{"tokenizer": "word", "residual_init": "zero_last", "shampoo_beta": 0.95, "eps": 1e-08, "max_precond_dim": 1024, "epochs": 3.3}
Rows from block 8 of the image encoder, named by matrix and row number. Each number is 200 + 20 x the weight over its row's rms, rounded and kept within 0 to 999. All counts start at 0. After the name is the row's rms in percent of the matrix's.
# pw: pointwise conv (encoder.blocks.8.pw.weight, 320x320x1x1), inputs 160-319
pw.89,093,178,170,170,204,241,201,212,199,185,195,222,194,207,199,196,212,191,225,205,245,222,199,196,228,221,234,197,202,204,197,197,256,172,194,191,158,198,250,193,212,189,199,222,218,206,220,202,182,186,214,184,194,182,187,216,199,190,215,212,153,218,206,198,201,225,214,183,233,196,203,214,207,194,209,190,188,230,187,190,216,177,210,187,157,180,195,202,174,161,175,187,166,235,204,187,211,211,171,189,209,199,210,208,203,202,212,222,224,200,186,214,177,214,218,213,179,208,195,179,189,198,220,208,199,217,176,200,225,233,192,188,200,187,172,214,222,185,172,189,223,167,218,185,204,189,208,182,200,219,152,213,191,204,233,222,216,174,189,219,163
pw.90,104,175,202,197,222,201,237,186,187,212,213,166,198,221,211,197,213,209,194,221,205,248,204,181,170,186,196,215,196,187,193,210,182,225,177,195,174,193,152,225,182,181,169,245,218,202,191,195,214,172,193,202,226,200,212,186,234,198,193,210,198,203,230,212,179,210,214,198,204,199,192,168,184,220,203,194,186,188,179,207,207,214,189,182,227,194,203,235,175,192,180,209,239,216,165,170,169,162,207,204,224,230,208,172,268,215,225,173,222,195,208,185,220,185,199,202,213,207,204,214,177,195,211,195,226,230,220,191,204,198,189,255,200,193,211,193,195,241,184,178,168,182,189,228,183,188,254,177,197,163,203,206,176,226,231,196,172,195,222,205,196
pw.91,100,225,218,203,164,188,211,209,204,219,221,213,178,225,203,170,213,237,207,220,204,216,193,201,144,187,207,183,185,194,179,207,216,204,178,199,162,200,203,204,190,201,180,201,208,192,219,204,206,260,226,220,176,179,170,198,174,217,206,208,220,183,221,169,225,184,229,174,197,185,210,197,214,215,173,192,187,165,177,232,208,222,174,172,219,177,206,219,197,184,206,191,189,188,208,203,219,207,222,196,190,227,232,213,142,248,183,210,199,197,183,198,211,259,193,181,224,259,168,181,217,183,196,224,229,201,160,189,207,200,194,192,201,224,199,175,202,217,215,197,210,206,190,185,188,186,199,207,197,199,177,186,192,207,171,189,172,185,223,217,181
pw.92,092,182,147,213,175,211,241,175,235,200,212,188,206,216,184,187,187,177,204,214,198,219,189,150,220,181,248,183,212,232,223,198,198,191,200,138,179,226,162,195,186,200,181,209,205,202,236,211,215,184,204,199,203,177,199,221,210,198,266,195,215,185,224,199,192,207,212,204,190,188,175,181,178,208,181,180,200,199,201,199,211,215,185,184,185,201,211,214,204,161,225,204,185,202,203,196,199,177,208,178,221,190,204,211,213,167,191,179,195,173,203,198,199,199,204,183,203,232,218,195,210,205,227,184,189,178,196,192,183,212,159,206,227,191,203,194,206,203,187,209,196,222,228,207,203,218,200,160,182,215,185,171,240,203,197,188,184,209,188,189,202
pw.94,101,146,181,227,233,190,196,228,203,218,220,200,195,201,184,202,201,188,186,182,202,193,195,192,198,189,160,238,184,183,198,208,200,197,197,198,203,205,204,222,208,189,195,182,181,214,200,190,193,194,207,211,221,214,206,177,201,182,245,197,205,212,187,235,213,183,227,159,208,164,167,171,209,181,207,207,168,211,216,177,179,172,197,210,186,156,218,181,198,194,219,201,187,217,185,224,191,197,175,212,157,159,195,204,212,163,174,230,236,209,187,203,191,200,208,239,189,193,159,214,185,182,234,229,198,216,169,182,224,199,181,200,210,177,225,181,219,223,214,210,199,216,186,162,227,186,219,221,203,175,189,228,188,201,190,179,229,214,197,202,236
pw.95,099,185,198,212,202,203,205,181,196,170,209,186,211,191,168,223,222,186,167,212,195,203,203,218,167,169,181,211,214,199,190,187,250,197,217,166,184,197,199,194,166,211,193,176,203,208,181,187,197,203,206,189,183,197,158,199,174,193,200,198,180,233,186,205,189,205,175,180,196,192,202,180,175,184,192,193,200,170,205,220,219,235,161,179,187,203,178,183,191,204,196,187,184,197,168,208,225,178,252,165,165,218,237,160,186,178,180,206,197,192,202,193,218,205,186,189,172,185,204,175,186,196,179,195,208,195,180,181,241,191,186,186,166,224,203,220,190,201,220,191,221,216,191,184,197,221,178,187,172,204,194,204,196,223,200,182,229,165,187,173,222
pw.96,100,218,219,180,184,193,202,171,187,180,211,168,211,161,208,218,206,167,193,197,215,188,176,225,201,194,206,213,176,190,230,182,170,209,211,198,199,216,226,197,189,193,228,177,194,196,214,169,211,184,216,169,181,173,220,194,220,170,202,185,159,202,190,184,212,186,200,217,200,220,214,201,233,214,194,189,204,194,240,172,202,227,191,193,188,200,201,198,166,216,233,218,220,208,219,222,197,232,262,238,168,202,233,182,187,204,209,187,186,204,215,145,207,188,220,213,190,171,198,170,182,238,190,165,196,228,179,218,189,204,181,217,181,182,228,232,206,204,201,189,203,180,232,195,207,178,205,216,172,198,211,186,189,185,222,188,224,158,225,221,208
pw.97,099,154,187,188,182,217,204,197,189,196,197,231,180,191,210,172,183,238,197,199,196,224,201,207,186,208,188,189,213,207,203,176,199,195,188,189,205,187,195,234,206,186,197,183,190,180,193,177,156,215,178,242,211,163,224,228,198,240,203,226,172,184,226,221,175,185,185,190,208,191,201,180,214,215,242,162,189,193,167,178,183,181,205,195,176,203,214,204,230,234,199,187,204,199,185,185,188,170,196,203,198,199,263,187,189,198,166,195,184,187,203,232,227,194,190,194,163,227,201,187,229,195,215,207,220,212,260,215,207,198,244,183,188,224,168,202,192,217,195,230,191,177,202,231,186,190,207,204,177,168,199,186,188,206,204,195,185,191,204,207,189
pw.98,096,212,203,191,202,189,181,201,204,205,217,224,192,232,194,219,202,184,195,150,207,193,191,222,194,219,166,183,207,207,190,192,203,211,185,182,197,230,202,223,217,212,193,179,233,205,172,223,186,227,207,175,196,208,208,190,213,187,209,203,190,217,178,228,196,203,196,188,200,238,155,205,156,200,197,178,173,178,200,262,215,212,191,183,271,183,185,190,203,240,185,207,171,173,208,217,206,179,194,174,212,223,180,195,209,207,188,219,173,239,176,161,198,206,214,247,219,213,178,210,195,216,202,204,208,175,179,226,248,210,175,163,231,165,249,204,185,178,222,174,183,172,167,206,164,171,193,229,229,209,209,173,187,205,205,203,216,187,198,197,181
pw.99,105,192,187,197,202,191,273,201,210,202,196,241,185,189,208,176,206,214,204,208,186,224,208,191,207,201,227,202,220,233,202,195,165,214,207,221,280,197,211,210,197,212,194,193,165,214,210,199,198,213,213,203,192,208,182,208,203,188,189,224,235,218,225,170,199,205,199,170,202,207,180,178,204,206,188,161,199,173,227,222,188,210,183,194,201,218,217,189,164,192,222,196,186,187,198,194,182,149,202,232,217,211,188,204,190,211,171,183,209,180,179,202,215,200,202,198,220,223,186,170,214,161,215,182,222,187,234,172,175,203,220,200,195,175,201,217,187,201,197,195,184,223,193,218,190,211,188,197,157,199,188,226,202,232,181,179,193,161,195,179,219
pw.100,100,196,181,201,158,204,232,229,203,210,205,188,220,224,187,211,192,207,200,223,209,208,227,188,207,200,176,222,230,177,178,217,205,212,223,210,166,202,254,213,235,237,159,223,228,203,213,176,215,223,211,181,168,182,190,211,192,201,254,190,220,203,201,203,236,200,174,175,206,159,223,159,208,214,220,189,207,211,219,205,166,192,189,253,211,215,214,183,187,195,181,196,189,191,188,176,213,197,166,229,186,218,229,209,172,216,207,206,190,195,207,212,198,218,226,215,168,175,201,219,175,221,194,211,200,221,173,196,234,228,191,183,186,197,259,195,168,172,203,173,171,185,192,221,222,190,188,205,230,170,236,196,169,185,197,201,224,187,228,186,208
pw.101,102,178,226,191,213,206,192,228,209,213,229,168,208,182,221,197,185,209,195,175,192,162,223,201,180,201,214,186,189,190,197,166,201,212,228,193,207,182,167,213,215,217,223,183,170,156,189,233,265,202,229,208,242,210,196,223,185,187,170,228,203,195,207,209,225,215,229,226,203,213,205,184,219,194,222,155,186,190,218,213,179,196,197,191,175,224,205,188,203,195,170,188,203,205,202,223,198,188,218,198,204,195,211,192,208,180,190,199,222,203,186,221,211,203,220,219,212,226,226,196,218,232,231,190,165,223,208,173,198,165,218,219,199,183,209,192,183,213,193,239,194,170,212,185,177,219,206,200,180,212,194,219,206,206,173,205,167,225,177,205,231
pw.102,096,221,197,202,221,158,179,180,202,208,208,216,219,218,195,196,212,205,208,187,179,201,183,226,240,155,196,202,191,188,220,184,191,181,197,218,169,171,180,176,193,214,196,209,222,178,217,195,209,178,180,327,238,175,204,207,220,221,208,183,188,207,179,199,181,209,181,185,225,208,210,204,195,210,207,173,217,182,214,157,190,235,204,199,165,208,225,217,203,228,196,198,168,184,170,224,218,195,203,210,203,223,185,194,212,217,206,205,237,188,217,168,204,183,212,209,212,171,201,188,195,212,214,214,169,198,179,208,184,211,166,185,168,204,210,186,228,225,212,202,203,212,200,208,228,184,175,189,206,204,237,178,192,201,208,207,234,199,226,230,163
pw.103,108,202,229,176,253,162,215,203,189,183,193,192,213,210,209,200,203,225,169,190,172,187,214,186,167,247,192,204,191,164,200,172,220,205,185,178,204,207,216,204,210,198,207,178,177,184,172,233,182,210,192,211,182,183,205,210,182,181,184,202,191,199,195,181,218,203,198,215,198,196,203,174,192,205,170,196,182,184,169,175,198,184,236,184,176,172,200,201,207,176,211,156,209,216,178,230,191,209,199,158,243,229,221,210,230,237,203,210,209,211,187,198,195,197,186,198,198,228,210,187,199,217,182,209,211,220,193,196,240,223,197,203,192,210,217,229,174,198,228,183,214,236,198,185,222,207,210,178,170,159,177,147,224,193,207,220,221,192,198,206,225
pw.104,101,175,160,204,176,192,206,209,210,237,212,201,179,212,189,220,199,217,250,218,157,188,186,195,157,198,165,184,166,180,196,201,191,196,219,196,241,199,204,182,191,205,207,175,189,198,174,172,233,216,194,222,220,174,199,176,206,214,196,195,220,178,183,200,229,240,210,228,177,193,193,207,210,169,212,184,206,202,213,177,221,232,191,211,201,193,188,182,204,210,176,175,184,221,198,217,216,219,209,231,187,175,196,221,169,214,224,201,185,198,192,192,167,239,213,204,207,192,171,218,204,188,207,180,240,185,182,190,202,229,152,197,206,181,228,236,203,216,187,179,218,213,185,177,195,190,202,198,195,198,173,186,188,194,194,211,217,198,175,183,219
pw.105,102,162,203,203,222,233,166,167,220,208,163,180,158,211,171,229,209,194,211,177,225,192,189,204,179,199,214,232,208,228,247,183,197,207,180,167,198,185,204,199,189,199,227,209,202,194,190,210,179,202,207,251,186,237,223,162,169,204,255,218,175,215,195,234,223,236,218,200,213,197,212,260,202,229,205,200,183,200,209,149,193,190,207,169,180,197,174,182,196,192,221,172,210,176,197,195,194,196,186,208,215,216,180,219,186,186,212,227,160,164,195,211,186,178,206,216,158,204,175,219,174,216,219,210,184,209,170,210,191,204,209,173,185,176,204,208,172,211,205,202,193,196,180,201,206,168,201,212,185,221,181,185,185,193,207,204,224,219,192,184,215
pw.107,096,222,190,226,193,160,190,195,199,206,220,194,216,206,208,145,205,187,197,220,174,183,197,186,199,210,189,193,186,180,204,209,209,196,222,152,194,186,236,186,190,217,165,222,188,188,193,192,182,198,178,206,185,198,173,207,224,170,190,204,195,198,191,207,187,176,216,170,201,189,193,184,234,196,193,247,189,203,228,196,188,166,187,194,195,199,216,162,210,218,221,175,191,163,166,180,203,225,201,219,190,186,221,205,224,187,213,184,254,160,190,157,187,202,183,218,149,241,188,180,193,156,216,187,193,221,168,198,236,218,206,193,198,200,190,227,210,178,190,159,216,239,236,203,203,243,191,202,185,191,242,217,198,202,206,194,173,189,188,216,190
pw.108,107,194,198,216,213,192,171,245,193,209,177,153,203,201,213,226,198,175,206,196,228,214,221,171,178,186,182,187,175,200,208,177,213,183,260,195,248,224,212,225,206,218,203,195,219,174,197,244,213,203,218,198,217,205,214,164,208,189,206,212,169,211,196,201,204,211,216,198,181,201,208,208,210,187,209,200,208,221,169,153,217,182,179,164,217,185,213,194,207,213,234,253,202,181,186,216,179,247,196,192,217,197,195,193,232,187,194,229,186,221,185,185,154,186,150,195,221,195,180,201,218,194,182,179,198,185,220,189,220,179,189,151,230,215,201,159,210,183,211,174,196,168,199,155,210,184,205,213,193,210,201,188,197,212,206,201,178,187,195,191,198
pw.109,100,181,233,198,206,176,197,173,184,205,209,183,194,180,186,189,207,219,210,222,166,192,204,197,223,224,205,179,197,210,196,206,202,199,201,199,203,192,223,232,200,200,159,198,190,183,229,201,171,172,182,195,190,233,193,176,185,193,218,176,217,184,167,180,184,204,218,192,206,164,191,205,221,235,188,154,190,195,211,165,192,172,220,188,195,202,182,197,220,163,199,169,235,188,195,194,210,188,194,220,196,234,219,209,191,180,207,192,196,186,208,176,203,192,173,194,209,227,248,217,231,199,171,186,222,190,198,153,251,224,224,192,163,197,241,210,207,186,235,236,191,178,197,175,218,225,170,212,196,186,187,190,194,219,170,180,161,178,215,210,190
pw.110,090,175,208,205,198,151,197,204,237,228,159,216,205,210,165,210,181,210,202,161,173,185,210,198,186,166,179,220,168,197,181,171,163,231,169,205,224,189,173,196,173,210,201,233,200,198,177,170,229,182,212,172,207,184,213,178,208,143,208,230,212,213,231,199,188,192,196,198,223,207,174,195,201,202,232,213,197,233,208,219,215,189,171,192,199,196,199,200,240,207,231,176,218,195,203,206,198,186,208,187,187,219,199,205,190,216,192,211,203,173,227,184,204,193,157,176,179,234,193,210,208,175,189,190,223,187,161,218,214,203,187,233,190,210,212,217,204,186,211,199,155,195,175,221,200,217,212,221,167,184,195,189,202,194,217,179,200,225,188,187,196
pw.111,098,187,193,205,206,204,228,196,203,191,187,217,196,226,230,241,186,203,165,192,201,179,196,207,209,182,166,196,181,218,191,186,190,213,222,158,196,177,207,190,199,226,183,171,208,200,211,201,178,206,197,210,189,227,201,209,183,244,167,204,195,173,183,163,208,236,227,225,225,194,189,213,190,210,176,153,201,246,181,175,172,185,182,229,174,204,185,187,175,189,225,204,189,192,169,214,214,214,205,229,200,172,222,163,212,209,176,192,217,200,199,189,224,175,157,182,210,217,194,166,230,242,196,167,202,163,179,189,185,215,179,220,221,206,226,165,240,187,201,189,208,217,194,173,174,219,226,239,220,180,176,170,170,179,190,175,209,181,206,207,184
pw.112,092,195,171,208,196,183,174,213,235,235,220,182,195,212,205,200,188,225,221,196,194,186,244,194,203,210,193,195,183,182,186,195,218,198,201,172,212,184,246,204,209,149,177,202,195,191,184,179,210,192,207,226,236,177,221,175,196,207,209,208,187,167,210,211,204,198,211,186,224,218,175,146,182,186,155,187,228,212,213,222,170,227,198,227,201,232,213,209,202,190,166,171,191,181,189,197,191,179,216,177,202,204,222,177,182,201,201,218,200,240,162,206,197,202,198,194,195,201,180,172,208,220,197,216,213,201,198,196,217,213,209,231,196,219,273,195,212,176,212,209,214,183,193,266,166,235,210,224,166,193,173,177,191,211,197,199,175,223,183,172,200
pw.113,110,220,193,168,194,175,194,211,188,238,234,224,173,200,150,200,212,176,221,185,192,225,226,216,216,183,160,212,160,185,191,182,216,190,203,227,167,195,212,201,176,202,160,227,192,209,203,183,215,188,185,203,184,201,203,233,189,218,171,157,190,199,221,194,146,212,197,185,209,191,182,160,176,229,176,232,264,194,199,238,196,196,196,181,183,174,196,200,201,220,203,196,185,202,220,181,241,201,188,196,194,214,209,196,205,188,218,168,194,198,202,233,197,197,217,162,205,215,187,230,180,214,193,201,218,191,227,190,198,219,223,193,191,171,185,189,224,224,177,202,214,227,211,192,213,197,194,187,226,182,187,186,208,185,204,199,227,190,180,208,200
pw.115,097,191,217,198,203,213,220,254,208,220,180,191,217,202,196,243,192,185,180,203,183,172,188,197,206,223,171,212,189,188,213,206,194,199,210,203,244,188,180,179,211,230,198,222,214,198,222,232,234,177,185,196,196,179,194,199,179,198,182,195,159,178,180,206,173,230,217,230,211,224,225,216,214,211,219,224,234,213,186,190,186,199,187,194,191,224,247,188,178,217,203,174,199,224,233,189,221,218,174,222,202,203,196,206,214,233,221,188,214,195,215,201,229,188,208,241,197,157,192,229,228,213,203,180,180,202,193,179,186,213,220,174,202,196,178,194,230,181,171,222,180,184,189,214,190,196,227,195,206,217,202,166,190,214,207,194,186,193,218,206,195
pw.116,101,226,183,213,198,209,190,211,195,174,203,191,210,200,196,200,176,195,216,206,246,180,215,240,215,155,201,189,181,188,229,212,198,195,199,233,187,211,182,190,218,202,218,206,161,194,204,221,211,202,219,212,150,197,173,179,216,185,209,208,227,231,177,172,228,193,198,190,213,211,235,191,196,192,199,212,209,178,220,172,198,207,211,221,206,171,182,207,217,217,190,213,210,213,209,193,189,201,188,207,204,180,204,180,228,175,198,217,178,182,201,198,218,212,214,196,197,200,212,232,216,180,196,225,245,171,273,221,196,188,197,198,191,210,202,172,190,230,220,194,188,216,211,179,176,224,223,219,208,199,208,208,194,152,173,189,185,184,221,209,216
pw.117,108,153,174,209,178,159,165,227,189,234,190,200,198,211,153,175,207,176,151,202,213,209,218,174,188,202,173,223,193,201,213,232,257,212,227,203,172,183,202,205,211,182,199,192,177,181,169,216,184,216,201,243,207,209,179,233,244,189,195,189,185,211,188,226,202,184,197,226,207,184,230,183,213,184,197,177,198,195,225,202,220,215,205,184,226,196,174,212,212,237,191,177,213,201,191,195,201,236,200,189,186,192,180,221,227,220,186,182,212,166,187,169,143,202,204,187,178,214,197,182,221,196,210,183,192,194,144,205,214,218,221,214,210,209,191,225,186,187,214,228,192,228,183,209,223,216,192,194,207,193,213,223,218,160,178,224,198,207,178,174,179
pw.118,087,189,221,184,179,197,212,187,198,165,193,190,207,210,202,189,163,225,186,200,192,187,200,175,187,181,181,182,216,226,222,200,227,186,219,190,183,173,257,207,174,185,180,223,194,191,232,181,191,187,169,168,209,201,180,205,213,162,213,222,205,196,212,240,197,274,209,197,187,219,199,201,205,196,175,214,204,213,221,217,174,206,230,175,175,177,153,203,188,211,180,152,171,208,221,211,187,191,209,220,221,174,210,196,194,196,172,189,215,183,155,184,199,202,171,179,193,194,213,173,168,171,209,192,170,199,198,168,226,202,225,234,200,230,252,210,228,169,201,180,211,202,211,199,213,187,156,169,168,180,210,173,193,199,202,198,224,191,197,223,217
pw.119,097,168,193,207,216,180,225,195,201,199,190,244,215,192,195,212,184,239,202,212,219,230,196,192,196,207,196,185,202,172,201,219,195,218,207,187,178,193,192,188,218,223,183,226,177,148,204,209,190,197,216,210,216,200,205,177,204,180,208,188,177,205,182,201,192,203,223,191,187,212,173,210,215,163,225,212,171,197,193,157,193,218,179,230,213,191,211,245,183,190,225,210,220,195,161,215,191,177,166,206,188,200,228,210,196,193,193,191,238,203,194,187,192,223,191,210,200,182,192,226,217,198,223,210,183,201,198,229,159,204,197,199,166,205,198,174,210,199,181,211,211,198,170,220,191,189,200,195,187,201,208,191,173,194,252,193,167,225,227,173,205
pw.120,102,182,207,210,189,195,209,214,188,207,203,163,186,177,173,206,196,178,194,214,217,214,180,214,197,181,184,215,204,215,219,185,172,208,222,232,149,223,202,243,195,187,173,212,246,245,187,215,219,185,192,173,197,184,198,180,197,162,167,200,210,190,220,228,208,191,169,191,204,162,192,209,207,161,184,211,162,235,162,174,230,182,195,227,191,166,187,185,177,211,234,250,198,187,203,197,189,187,197,208,193,195,226,209,222,224,183,170,206,193,181,221,175,194,198,205,207,175,172,204,228,191,196,212,173,196,238,188,223,211,210,210,222,193,204,209,217,212,184,222,233,150,204,186,179,172,217,199,199,207,209,246,224,219,195,216,214,231,227,196,186
pw.121,093,181,212,187,201,195,194,198,210,171,169,191,193,241,183,253,211,182,200,207,204,243,208,228,201,206,204,223,186,216,212,241,232,231,143,198,184,226,197,201,199,221,219,188,195,170,268,192,192,203,189,200,206,224,175,180,207,188,219,186,220,158,216,189,193,177,207,214,187,188,204,226,230,198,205,188,221,230,199,199,228,156,238,189,183,201,207,203,208,247,197,196,136,176,181,198,215,188,194,227,219,197,191,206,220,166,196,219,180,259,185,209,181,203,188,212,185,187,227,235,188,209,211,182,174,199,190,196,231,214,194,203,175,219,158,204,201,233,189,190,174,224,218,195,260,254,198,193,191,219,201,212,206,179,182,209,211,206,214,158,209
pw.122,099,192,218,192,167,198,231,192,209,179,198,167,184,230,241,187,203,219,202,201,219,224,181,213,191,238,183,209,159,195,202,188,218,164,202,164,195,174,221,195,196,198,224,224,186,169,198,198,163,204,217,177,183,217,183,199,185,241,190,203,194,195,199,217,194,194,207,199,186,199,186,190,188,210,166,242,214,177,192,197,215,244,191,191,204,203,191,218,228,185,202,180,200,223,230,261,209,149,212,180,212,213,192,185,197,190,214,185,202,190,211,212,233,196,197,202,196,215,198,214,196,183,249,244,199,206,181,227,201,215,185,246,221,213,180,189,197,194,191,188,200,164,223,187,252,199,199,182,168,235,169,214,166,217,184,199,182,213,201,221,215
pw.123,099,191,189,209,199,232,195,193,215,199,227,226,162,231,211,176,196,196,230,189,238,205,214,212,209,201,187,223,206,210,178,187,193,190,185,203,226,210,193,201,213,195,191,193,165,214,195,193,208,221,202,191,225,208,181,201,225,211,208,244,215,158,210,162,230,190,163,206,217,212,193,187,214,198,181,184,200,180,176,212,181,183,187,193,215,195,200,235,210,200,226,227,168,189,209,216,194,203,210,226,194,157,243,178,213,229,204,197,229,163,212,191,154,193,251,170,174,204,207,203,192,226,183,237,195,231,207,225,215,225,166,208,234,171,206,185,189,182,180,226,180,206,187,205,197,185,228,181,195,178,178,172,190,178,191,199,224,185,201,165,233
pw.124,113,200,215,155,229,209,243,168,212,217,187,243,195,169,183,207,185,201,197,203,196,209,195,205,172,205,224,228,209,217,179,237,197,216,175,193,233,195,192,228,182,202,188,212,195,216,203,184,157,187,190,186,177,212,200,224,224,179,199,181,202,200,212,169,202,212,206,232,189,205,214,191,198,162,168,187,212,163,177,200,191,204,217,206,237,188,185,211,200,224,193,176,191,167,195,185,252,200,203,185,196,170,180,217,193,208,216,199,179,195,194,183,229,216,222,194,208,207,182,197,202,208,194,157,223,202,229,182,230,188,182,178,186,162,184,209,188,198,211,191,240,204,179,211,176,225,187,206,200,178,173,180,197,209,215,190,229,207,211,194,199
pw.125,099,185,213,206,176,168,236,214,194,173,194,219,221,224,217,211,178,215,244,218,211,203,217,189,187,236,189,195,182,175,219,187,211,219,163,202,234,211,203,163,144,169,202,200,231,191,212,212,201,184,198,234,206,185,216,243,222,203,204,189,244,207,208,224,218,218,195,230,223,230,163,199,235,187,240,198,179,170,250,205,182,175,213,203,239,188,190,194,199,218,204,234,234,191,184,214,222,188,193,198,161,184,205,182,192,183,179,159,177,177,210,169,232,174,195,218,195,200,204,215,220,192,199,208,191,172,204,219,203,190,228,207,204,165,177,159,215,214,197,181,207,221,202,176,205,163,203,206,200,222,186,198,202,238,185,199,193,179,193,209,197
pw.126,095,184,200,196,222,196,186,184,184,181,216,164,232,190,156,250,194,231,170,214,207,214,228,168,207,194,176,197,197,198,172,241,202,208,192,207,169,184,173,236,175,205,174,229,208,219,201,191,221,184,175,238,260,190,182,221,211,180,179,176,211,190,203,237,220,197,173,244,205,212,189,194,209,186,216,155,197,205,181,225,191,193,188,189,202,212,187,187,201,201,227,192,199,196,237,193,200,187,214,159,211,183,208,196,232,206,199,200,211,194,168,172,176,222,189,189,194,216,189,206,207,204,241,215,168,254,188,207,178,184,198,201,194,183,178,200,172,194,200,249,218,204,208,174,192,182,221,165,187,201,179,198,189,202,204,221,195,197,230,212,186
pw.128,105,178,179,200,214,190,214,206,205,193,211,217,190,233,211,165,213,221,180,193,198,180,202,208,209,163,222,205,180,212,160,198,156,190,182,214,197,209,182,193,168,161,188,175,184,183,208,179,229,231,209,182,211,178,188,224,179,207,220,217,188,211,219,197,193,186,205,197,180,202,208,212,214,198,161,187,206,193,218,199,232,196,221,199,255,206,214,176,194,170,183,202,188,187,183,208,205,205,210,214,201,176,176,179,211,195,187,184,200,168,213,163,184,246,231,178,201,212,221,205,193,235,176,173,201,196,176,235,187,216,163,206,215,198,210,213,211,208,202,225,247,205,193,180,198,213,205,197,194,210,171,184,206,187,209,193,191,204,221,192,197
pw.131,098,231,181,240,178,161,185,207,183,251,215,191,179,234,199,138,207,160,217,194,235,190,190,196,195,212,193,198,226,235,168,164,219,186,189,175,184,169,188,182,224,206,214,200,214,221,231,159,214,175,203,213,187,214,200,207,198,215,200,252,198,180,155,224,177,221,189,187,212,218,179,202,228,201,195,191,180,178,210,239,188,219,187,205,213,221,190,230,157,196,208,162,185,198,202,203,199,213,191,232,185,165,219,205,191,170,215,211,196,187,213,217,180,209,182,215,210,189,194,160,186,190,182,225,156,198,168,188,185,219,196,199,188,209,201,235,172,194,193,222,193,206,232,189,194,180,205,207,186,196,215,205,222,160,190,243,215,186,209,206,185
pw.132,083,168,192,204,215,195,210,217,196,215,194,198,231,219,191,224,192,204,173,158,193,212,217,191,209,198,205,194,174,224,188,189,220,173,202,191,196,186,200,207,202,232,207,206,209,200,191,191,213,186,194,199,242,165,170,229,194,200,195,195,207,144,207,257,188,211,212,217,183,187,194,171,185,224,203,181,233,214,179,176,221,212,179,171,176,193,181,247,198,209,186,217,205,189,171,229,222,206,226,186,208,198,202,176,199,219,199,235,184,183,190,220,210,183,190,210,193,198,184,221,212,211,168,214,211,177,170,194,213,194,203,243,168,181,205,199,182,159,170,189,211,188,186,155,191,178,232,206,196,202,185,181,203,185,201,206,196,194,209,165,197
pw.133,090,202,217,203,150,223,164,196,192,210,229,165,210,176,209,184,179,175,188,215,204,233,223,208,212,196,212,199,185,194,208,225,205,196,186,193,202,195,182,204,183,229,165,254,211,212,216,200,168,208,189,186,214,234,166,190,190,195,223,178,218,198,193,151,187,201,188,245,190,216,198,188,230,203,207,211,196,210,197,198,213,216,199,161,192,183,229,192,201,187,222,218,190,206,191,247,230,200,204,209,225,192,234,180,182,173,190,208,238,184,204,202,217,236,194,234,213,229,215,207,212,201,222,192,210,171,184,167,175,189,200,174,198,214,189,211,217,216,204,194,199,160,194,199,199,186,249,217,197,220,197,215,180,173,228,208,206,207,252,186,192
pw.134,108,211,174,176,226,215,246,193,204,166,222,219,184,188,223,193,212,165,211,200,184,163,198,195,231,199,220,176,232,182,214,185,176,185,180,178,252,192,202,175,206,187,224,186,186,202,210,219,166,192,215,148,202,190,198,186,205,207,212,226,185,224,155,244,239,194,178,199,210,166,239,198,194,177,153,183,196,214,210,176,187,233,188,197,184,221,199,172,197,230,180,211,193,192,169,176,188,211,180,169,188,199,233,174,207,228,181,173,209,206,189,167,198,222,199,197,204,219,203,188,159,196,210,210,176,184,213,211,209,200,206,204,219,210,217,200,182,193,194,198,193,237,191,207,196,197,177,198,202,214,198,206,172,208,166,206,200,215,195,183,188
pw.135,111,148,218,187,173,199,202,189,196,224,205,188,198,214,224,201,185,222,203,195,200,200,189,201,206,210,211,246,183,222,231,231,203,185,174,184,197,208,149,221,156,165,187,161,199,170,171,200,220,193,207,255,210,207,195,190,163,209,205,231,200,187,180,192,198,217,197,205,180,172,193,212,203,246,192,185,231,209,203,192,218,201,218,193,242,172,206,205,181,196,195,229,179,225,189,196,186,215,179,207,209,209,229,180,197,199,204,230,207,211,197,200,185,165,167,167,213,211,189,182,212,211,190,244,170,204,204,210,224,158,205,225,191,185,215,226,222,191,237,190,227,231,174,161,202,208,148,202,170,190,221,192,217,193,203,180,181,180,181,204,202
pw.136,097,193,180,181,186,217,208,178,195,180,190,199,154,197,208,200,178,225,177,196,184,210,162,197,195,227,198,228,237,212,214,176,191,194,182,195,229,211,206,203,186,210,187,222,223,186,192,209,177,202,173,177,233,202,179,230,192,229,213,188,187,227,196,201,196,205,146,218,229,215,214,207,161,207,191,194,184,240,179,208,216,152,221,229,223,204,187,181,218,197,187,217,229,225,189,201,213,178,203,241,207,200,192,193,224,210,227,188,215,229,185,188,214,211,226,217,231,230,245,191,232,232,195,264,221,178,202,201,226,216,220,237,203,212,205,213,206,172,187,215,164,231,230,204,220,207,188,211,205,200,170,184,216,221,187,189,212,195,211,174,220
pw.137,089,183,172,169,207,189,214,228,213,256,222,184,190,166,183,212,216,207,188,157,179,204,207,192,174,183,197,185,170,185,202,170,191,197,218,203,195,207,237,186,212,236,217,220,200,170,209,202,193,200,266,179,178,204,188,185,194,205,180,200,192,184,237,200,181,169,197,200,230,183,170,168,187,208,183,177,164,194,208,197,187,204,200,238,175,225,202,212,185,184,189,194,185,174,214,197,203,196,204,184,170,193,181,187,205,215,192,181,190,223,183,209,205,192,190,204,176,241,179,173,209,219,225,193,210,196,172,225,208,189,220,186,222,165,190,236,184,220,233,183,203,182,184,205,186,215,200,198,230,182,220,182,199,219,219,213,216,189,192,214,203
pw.138,108,207,222,236,217,200,218,180,197,177,211,206,182,213,219,180,208,195,232,209,201,198,213,215,179,192,188,210,167,168,208,165,161,215,170,216,242,208,179,210,189,186,171,204,182,153,195,201,194,200,171,209,199,183,227,188,207,169,212,209,173,180,155,214,192,189,170,260,218,186,209,194,184,206,184,195,200,224,202,204,205,188,184,204,165,191,192,225,156,181,219,191,216,219,183,207,216,181,176,179,214,203,196,213,181,212,169,182,190,198,203,233,217,200,180,176,191,195,216,236,216,207,171,209,258,180,160,242,211,189,165,170,189,204,164,225,207,240,218,177,197,222,195,203,168,199,220,182,183,228,171,175,179,210,165,224,215,183,210,248,205